config = dict(
    image_size=32,
    beta1=0.95,
    merge_dims=True,
    cautious_weight_decay=True,
    steps=21700,
    lr_schedule='cosine',
)
Rows from block 5 of a small image classifier, named by matrix and row number. Each number is 500 + 50 x the weight over its row's rms, rounded and kept within 0 to 999. All counts start at 0. Numbers have three digits each.
After each channel's rows are labels from the 100 images, of 14848, where the channel reaches its highest value: "colour at peak" is the nearest of a few named colours to the mean colour under the peak; "responds to" is what is common among them. Only what is clearly more common there than usual is listed. The data: simulated stained blood smears. In brackets: how many of the 100.
# conv: 3x3 conv (model.blocks.5.conv.weight, 128x128x3x3, each kernel summed), inputs 0-127

conv.86:553514505496508431454550551458487568503482474407474539463501552497443487511433522376541526501420452518456392490475501606514460516513425445483645491504460499422408355467491414487499425627472462464519584502508429469461466456488454570489434481469479527478488528509517471489394496426528517607460457482572518452490493506413533501458477511472497429544530417441475488485524465447431462501496
colour at peak: grey (43)
responds to: ovals (100)

conv.83:471457502558485471483500538421478527536480514504444549481460526493614566435497546458425453393481433411428531489504490566513548460414471480442480458356428478462462517511481452460502436551433540510489488501447553495476489490387456527519472461398517485462394445510462459472395532500460480404413453432523459483487482523487559437453453435490378491538506451566487456481407454517470571437514
colour at peak: grey (41)
responds to: teardrops (96)

conv.121:387542435456479591519500512447448540543438426456503442469496437489467544475396436405488501418449532463477491575448467513476495466530440483497422565507566489461479569465524476411481527475477480442469410534418465506493510502479497546410530430437486495455420523446392484489504423465481561481448407521479451465488504501484469474475401445425430430423506529486348509479454461505498471404457
colour at peak: pink (91)
responds to: small spheres (100); kidney-shaped nucleus (35)

conv.124:316612449451556504510518492348516539500390520402464513478464574547470473368492489464444515471463522484483497472490459442510468478510495485444398546504472506466469466466477455546521474617478445449452580478458543448550511492460538533484453474483472469530506540452575495476453548493536556474477360523545501557449583495471537450432414480510487463512512502508456532481516433427434448471461
colour at peak: pink (83)
responds to: small spheres (79)

conv.59:393487510506477549471468438526419470462556473426466374433526486515467473627555463404517541388434464474497515434486502523487472463459468436489526457474491516489522425469428543365528391652490493498484524510542550494477505475547482504441443488440459503496453531461559471542510520467540528522482517459493511429486482518513497474451378508550571451478482460466323430482527529529509462462527
colour at peak: grey (37)
responds to: spiky cells (100); kidney-shaped nucleus (32)

conv.92:499453507406493389472420475659475444490511466452390438454503510494476491460478491444443429517439586448476450530589462433387398475443456458524465444572471533461494491488521459470427472564446508477524449361427442450484466495463503494481469418463480456534539491516421495432479465441511416548434453427516434487541495451486487450451475461476485532493454494449458531442433487522432459485508
colour at peak: white (62)
responds to: spiky cells (43)

conv.4:405475465481481452560464498459467483545475466472496441508678503460449556453488516514617568463515588473469497522465464515439518502496451525513417509493494524492503520518600473477618597424459534480495438599488464553502468496512496526453545470553498565519488447454422538505508443504519587661494549452471499536342495469525518517492503499515510480556502521482471432509544503479512492664524
colour at peak: pink (84)
responds to: spiky cells (73); kidney-shaped nucleus (39)

conv.115:432411489457566533543450520558461532525562487495507506428508492451523605480506481452587457495514775543521488543490529494470454498492502441526415517464477465557527519493538550514498558511473513468518442525497451432415515490516473587484526497481483577521448497453453506553584513520451504428427454531470513472627499491477477495550534508445511479494461508524512488325568510468502498438537
colour at peak: white (63)
responds to: crowded (80)

conv.73:550543386498414504488493477493484420465515441468493482442451464485469377534468481398489514480433421432478490387550479450472484504484454537546499487455494450459462513481539547497460442513515427508337428482425508514433427495383478391473478476437540434439458509529433393487520468478472475583427402474532471411520470471546508500550504524469508542428592455445496545527520499458529493527461
colour at peak: grey (47)
responds to: small spheres (99)

conv.61:426545455536512486457491487448443540431492441447434483527561567501368573465513490496494526446493512474384427555408592528533524481534375460465513525484460490467459500458507431487522467373544438508517527515549460494457404464412523483545417553504481484528468524398543506496464458532451542446546517486422485521449490458507458509457495476518593463521455515327460460544530496483471380531490
colour at peak: grey (38)
responds to: ovals (94)

conv.3:424512540407449453469461525498462509478497439525479431496471482516559458460406500447479508444479413377422525478492479470471479472543322443461513474467438502451422467421458495509490451450392428445474514493399449443482438505457434498409544450471470503498468500537533508501603457466526445441580478454460507528485430478542503465440431408493468596471513477525520456450528445562456528452412
colour at peak: grey (42)
responds to: teardrops (75)

conv.60:548468412441497496451571550514462498432392479465398469412470407533514489581489501432545581495493407446404472481494505461437469524532500574398623418428448510488422455491477493518478493573421515490497441507502485548435557443462466510434465516474430467504458487559462529513517425431467491478550461429439412461487440467542457417447554489439536412529591483505480478452519460518457457542481
colour at peak: pink (88)
responds to: teardrops (100)

conv.9:583479515483499505483526487517479521544451551457463566465476459458512455491451423481491473540519458483470486483385484464512412486462510550505355527498494537489428484430482586387538493720420444479530490513484525422490536443554465466486407499396425496495494506455524459540530466462477517639448434453456528449523471576549486469423469516457537525498543480475526489445528505476478412419490
colour at peak: grey (26)
responds to: teardrops (75)

conv.52:406524389399465410520494472464505489498404525304476411400476516550468439451474559434442455505485571530507500444406505477522471433482423512472533474428468504435446519447524472495503481593459481478463531414501483514413512500490498529507451410476512479516410480530466510468448490463451504503431420407510500427437516498469503403453490475491488427508500504481457493548476430466394527530479
colour at peak: grey (49)
responds to: small spheres (64)

conv.58:388533503491498389548482506476508475500451477475438481523529556551477561378470539425493412459502665470452514503476499565588458534507536467482354470504374519391441475508533434402564519592498542594468489545553464448545467569466498502514474485566443494465504468433487457507454421511529490468500390441448550504528505501435488471473447478533499516566476501495447446498500432486510454517507
colour at peak: white (62)
responds to: crescents (35)

conv.99:414484489484396524521434520438522526482410480382438550471530489498411544510404490534545459436521447545507527415432458463454487411427547443479545490505457499390571467482439559444469491516480518469491467520512488465393465463490533565441434509438445451566501480541441449445527504416460538418511448445454421465539430485472468427523532524460511393500500435528420550470525420465449562512578
colour at peak: grey (33)
responds to: teardrops (100)

conv.47:527431464498504494456477508482511426613508519461506395479419443404503523527516492468518526416597560497493383558439443458471551512535557463479548535475338544547386501431514485458559454641473497488424473554443519497472529461563485500451473454457383499467482510456466508473518528485448407518509546493464503475449474465547512555450506502561458460475422564480523453451482533534468455397443
colour at peak: grey (48)
responds to: small spheres (100)

conv.24:361553445441552471482458501401508547458409585408473446475533459510506523480379542388508494421543533474536425545418521489499481471470531478497540490472419536445486419469559523507540487546409441449505498521471395419466550521518450509548529414489463518489478438499562494454397484525431568519481569497421442413501499528513460404443509448434491472532510566527533498525520481436467561569499
colour at peak: grey (42)
responds to: teardrops (100)

conv.85:459477488469453529491597631452491487441492536471471469358427500530539443562536542525506464476422518491499559424486517459534434540482442486507503484518464483508398566440491487443471474622470534450555466501513598491451501493521519473499466497508515442456457451511549579540452516510439444549556442536461493530534438552437469490549434505340432352462475457483409417476496467482527511418505
colour at peak: pink (79)
responds to: discs (98)

conv.21:383475506496485479437434419435498473511503476528484540452472527363486460503488413441529477426465473493471512413493508474436519542483404429462481494575524552524452453469483476525617467498468556426421496525460494478476490387504461489474470456491463524443481534422488468480510506462535572392395459460527471467453475515684445474491486474437647589522551474484492479494546440507503490498480
colour at peak: pink (85)
responds to: crescents (69)

conv.6:441546583496461485478644427465556485599462468491503541502363492452447534457514464484582490489577502544463451525426464506479543465452501475442460546449461503480463472496474466476529502430546535449512482504484512527518472567526476569540540560490512533518499541517482535480457552499499502380497454564510448457336429520507439557446466591521482498431547504476464527586407491469477532311507
colour at peak: grey (47)
responds to: small spheres (97)

conv.32:479540395480495461516404514571485505456487472407520435455485515510461449459527415416535441342464402465481492515437464463468549469533520473430520540506432459397523532523449539502534564540536453455519499526492520529488483468464410450463499587402490423475430426521498465431512487516491560477516388481509451441491545502457508557462487463410495404538480554489423478419575442516567407547507
colour at peak: grey (28)
responds to: ovals (100)

conv.2:341517445468456477437430540525460499487423461447558490482573509445460451638519497568422406559480456479395486499536499500461493457410483441462647471501501479459565455491489434549507473607563526445503500433470479552469407484475487532498469494544501494547451539551528482486502520426416482534444593475547438464494422483503467490507558574498498538474531480436502564531464446525450463594454
colour at peak: grey (49)
responds to: small spheres (73)

conv.57:531454524425490518486494510338519475503486514449515490396495473473492445562443472509488479517501536461478474478526501495507507508546421412539489531492572421501447525460475501475477513689453437469483460486486503474422564492474331458487435441425499530414389489464419450569531524483476478516526468537509476406526404579453491518431412467460437505432469529517525454466562564515467461503465
colour at peak: white (70)
responds to: small spheres (81)

conv.80:402520410411473478559433481464526538456410471514547460454529467553453495531435459506522527512512513507493424534483524452458549428567430475535590452426484384441531465473554472568537541592469471478482507537490453540417544538493520570463444478516489443486465439491524508408546451450452554592501522597435443409519552513466463477500497467443414398546527644469539498528445548444502528559467
colour at peak: grey (36)
responds to: teardrops (95)

conv.93:545530480480476391518457486333478514450466442477462428413501527565469517484463560479458470533476476440471528487473462484474488504485316485487576436496516449426460501507468447554455438515416471610467528376486500482456430474388444460463436499480479460493470546514595457447517435475506493467381453518462477450471517512455531455479478527517483504439522437455426408517536443479444516502450
colour at peak: grey (28)
responds to: crescents (98)

conv.16:423525483517422544478508549461540504492502492476489525458548558462426526538511497494503465373605455477440433446408499485528564468423500572495549546450429416502407499462607499446524518549498462506496512504474475527460468507489507534534538580450572489468473481458508576464451434520444536482535503568442409457396453568483491568387503569469354447535485572388487503535435513517489518481409
colour at peak: grey (26)
responds to: ovals (94)

conv.34:332504409534425529494446577456434504453481430515454487475520426539471588484497474519460524397475469459467539552518478387417435373510408425468522443425467462484533486490517509500475486525599488487471460493475477514497475454439483517466479481595506467479477438458431590478490503447421551586492449502462489413506501494445472519567394480507417404463475484460479470481503404504487529483441
colour at peak: white (68)
responds to: small spheres (76)

conv.101:432459446423487446485473486567485534479465552424423453463467482413455466547505416439505545607452500466467457573511446492469530445520493449501633488564571471490446491478432519498487422460499571459493508419517500484407511458529451492460558512508505525464456545447505493474565447478355507418353477511528507474547465498430553492547544501624498462492495423474407503472459466466478466406565
colour at peak: pink (80)
responds to: small spheres (55); crescents (42)

conv.38:759444535526530495468487487470526596491479510546529477522456515512468499443508495425506517595454442453466492490497506514475457498535441461498685439519554535516515475504495373563441460403476519487483498506525455458531508498490543470484450512419503478493533505571495505498544548457523488448461440550531483536636564441471502531553535487525548520519540450477396576415528483497498482475523
colour at peak: grey (30)
responds to: lobed nucleus (48)

conv.14:741374549511526534475548485521536500509494502500576491496579518480481490582488444486531467511505488491468475477456467486479476531540403463485544514527491533445502420493471419448507485396480471478522532578492580469501497495497482467479441499383511459537465495443531465550474541456511415571378625475533542514391427481506527417470412483471472462499472524474405551461478487510480491551467
colour at peak: grey (44)
responds to: small spheres (96)

conv.114:513478490454530558441441492469575442422521519481458515398469478442437492482484555337553567496437412493514423510510474462516412491535406532568603537439531544474472456502562486480508529574422414589458497495473436549499543405543508449457538486534514431470444449447506469521476541509428518527537477504429485447500555551422444498456570486456392432541448505494509532435558432449546537532448
colour at peak: grey (34)
responds to: teardrops (100)

conv.19:430531434443524404449448495425553498473448478419445450397538453520471486417516559437543568480491561515540496508477529417543510432552474507432495521495507459415487533434555529500551473588511374498505506502531476515391558539508432482508453474445450596459432541467482478499518501479421525461492434486504478347578514446489537453421466509428452489502582489448452591550525475433455502581461
colour at peak: grey (38)
responds to: teardrops (69)

conv.96:421461522521485477457412521561449479591507480515568503526574570367459562491517502522486442473583518507400460453444401450411433467432463460476502512556492496502483551451512490451719480468443493458508519532535520457529441521487460598536483498594463458510474474456515549465478509494541612440541483466469446491423471480529425476485489534589579519533531560540463527473451462538474493530545
colour at peak: grey (29)
responds to: target cells (100)

conv.1:493570492499468434483548494595539464615463570493473444477639467483551493444577466536538496477540520479540466567493444465477542485499500501441439487525545512547477509518497507462497427445578512509515381515473506533470508546552444540483559453559478625500488524492387578569538435447525541589453492488527526505404493531546487445504535490492558512481467488598553441583589549523454532664553
colour at peak: grey (45)
responds to: small spheres (100); kidney-shaped nucleus (36)

conv.75:649384465536429557485522539404499490514496444492541480432481432493499448514441506483486474518454403433449481437497486485477443496546478466430433495520510474499467509485493455445510558424449439531423472544540527495455493477469456400474479471457542416458449441456416439472486486475467422597540468506475509467559436469490501518477418401393446390458518514465341509476485478479590482481485
colour at peak: white (69)
responds to: small spheres (38)

conv.31:364428454511437596493514496449486516545478471529567466460523437484500506514508473525426538482535555491547506446442466457493501467454543487444408516487514461506531519500505789384453492540529493469483433446435488502457472505476466497485500490489545491486445432442418498522482455473452517508528450516494434427527426493520533537450475483438481387451481505534515400511587544483475508550505
colour at peak: white (77)
responds to: crowded (94)

conv.5:583505515421454557465457545534466528441463474550460463560428493495494489560502442491504488432495472367459535450373481571502454485485557477476542455509440464505411476465444445500469395522479376474400472490489549484482449481469467421404451422395459474434483491538529460493490564392437456491479459433551545531490469456537425523556491438520481468534441433496508543360517479489432499478479
colour at peak: grey (34)
responds to: teardrops (100)

conv.43:468574473491448532515506505489519521509447499462512461504592491496502459544523465504556493458465429538535500497474512444406502467519418491447577532463502499464463528540457498541449374381507478491532403498494482634502531452502425587489543416527536580499462500586389515503518492434486593457502557473533529502338471482521548440459497436478463511420514392532503538611549513514483532625494
colour at peak: grey (34)
responds to: spiky cells (99)

conv.113:596469533556490508560436478449469558473453519531500497439510568480482552520433489468499457460411514526514519373452475542453440458513406457468619541442500441401458402550440457444419485507521491423464505549456499531476513468447429562529522549520419509438415541470403436456581541483484453477480535533549525443489454489498557446500461441477448420422575454495434499513386460458460546521436
colour at peak: grey (37)
responds to: ovals (96)

conv.53:504599444379448441463530494491574499590543416443457566447485523482444500484586522433561441512562545545387447504458568543477472425564398479429481537515500461526421530489536528493508496465509490470563470489509437536498467476453444542532584638531494529526517502585457488476527512588446562472496407492537506475450459459535497565474424568468445517439502439368426477552513485550531508494497
colour at peak: grey (29)
responds to: ovals (100)

conv.27:573557481503507541578532458522430474475520520477562545472452467533470521486457492488510449505476471475494496441556437467507500505460466513550415449456498502458509430471407457438527465547429528565471596450461509398482472502518607493435523449446464462520442450481732450502514603491500567433512512496551544431390487475459449484408481509607519541530445500484481553417489489500473516416454
colour at peak: pink (76)
responds to: crescents (96)

conv.102:612498439414492385508487514547509472482454475495418457566504480519500363386475469470428445474413437510516497435566412473529463512392456447476454467519465459486452524520478522493429510554505568511484474411393476392438468480460408440474497473458490478418466495489495486549465456484478431645504489361501516503463495482477486437536510469460486585514419506504533468488554514458488488506483
colour at peak: white (85)
responds to: crowded (66)

conv.126:422447551504492476489442521450511539526481501515506465482419583481582500487536448456460500403539436492516469543429448496423461612494514461439457482464454519404457498511498518512421540480483546533560430490493588538479489592547489502508506508452504448546443483483342460469484530498550493463512464648473440487500576636551502540460567448418499401494548547501439428549483476414577475456467
colour at peak: grey (34)
responds to: small spheres (100)

conv.23:400528425411434488495451567366515477527468429409508447485498490537516420369463494414460483415521463418505481499434444405503486456473482523449409477524481465506476557452556469501515516426482413558431545454445502437403398545453477379430500483456511420519526517475570459500479488462451483451513444497450544471499477466399491406492515509492460457503465522476536460512531493481414520535483
colour at peak: grey (26)
responds to: crescents (43); small spheres (37)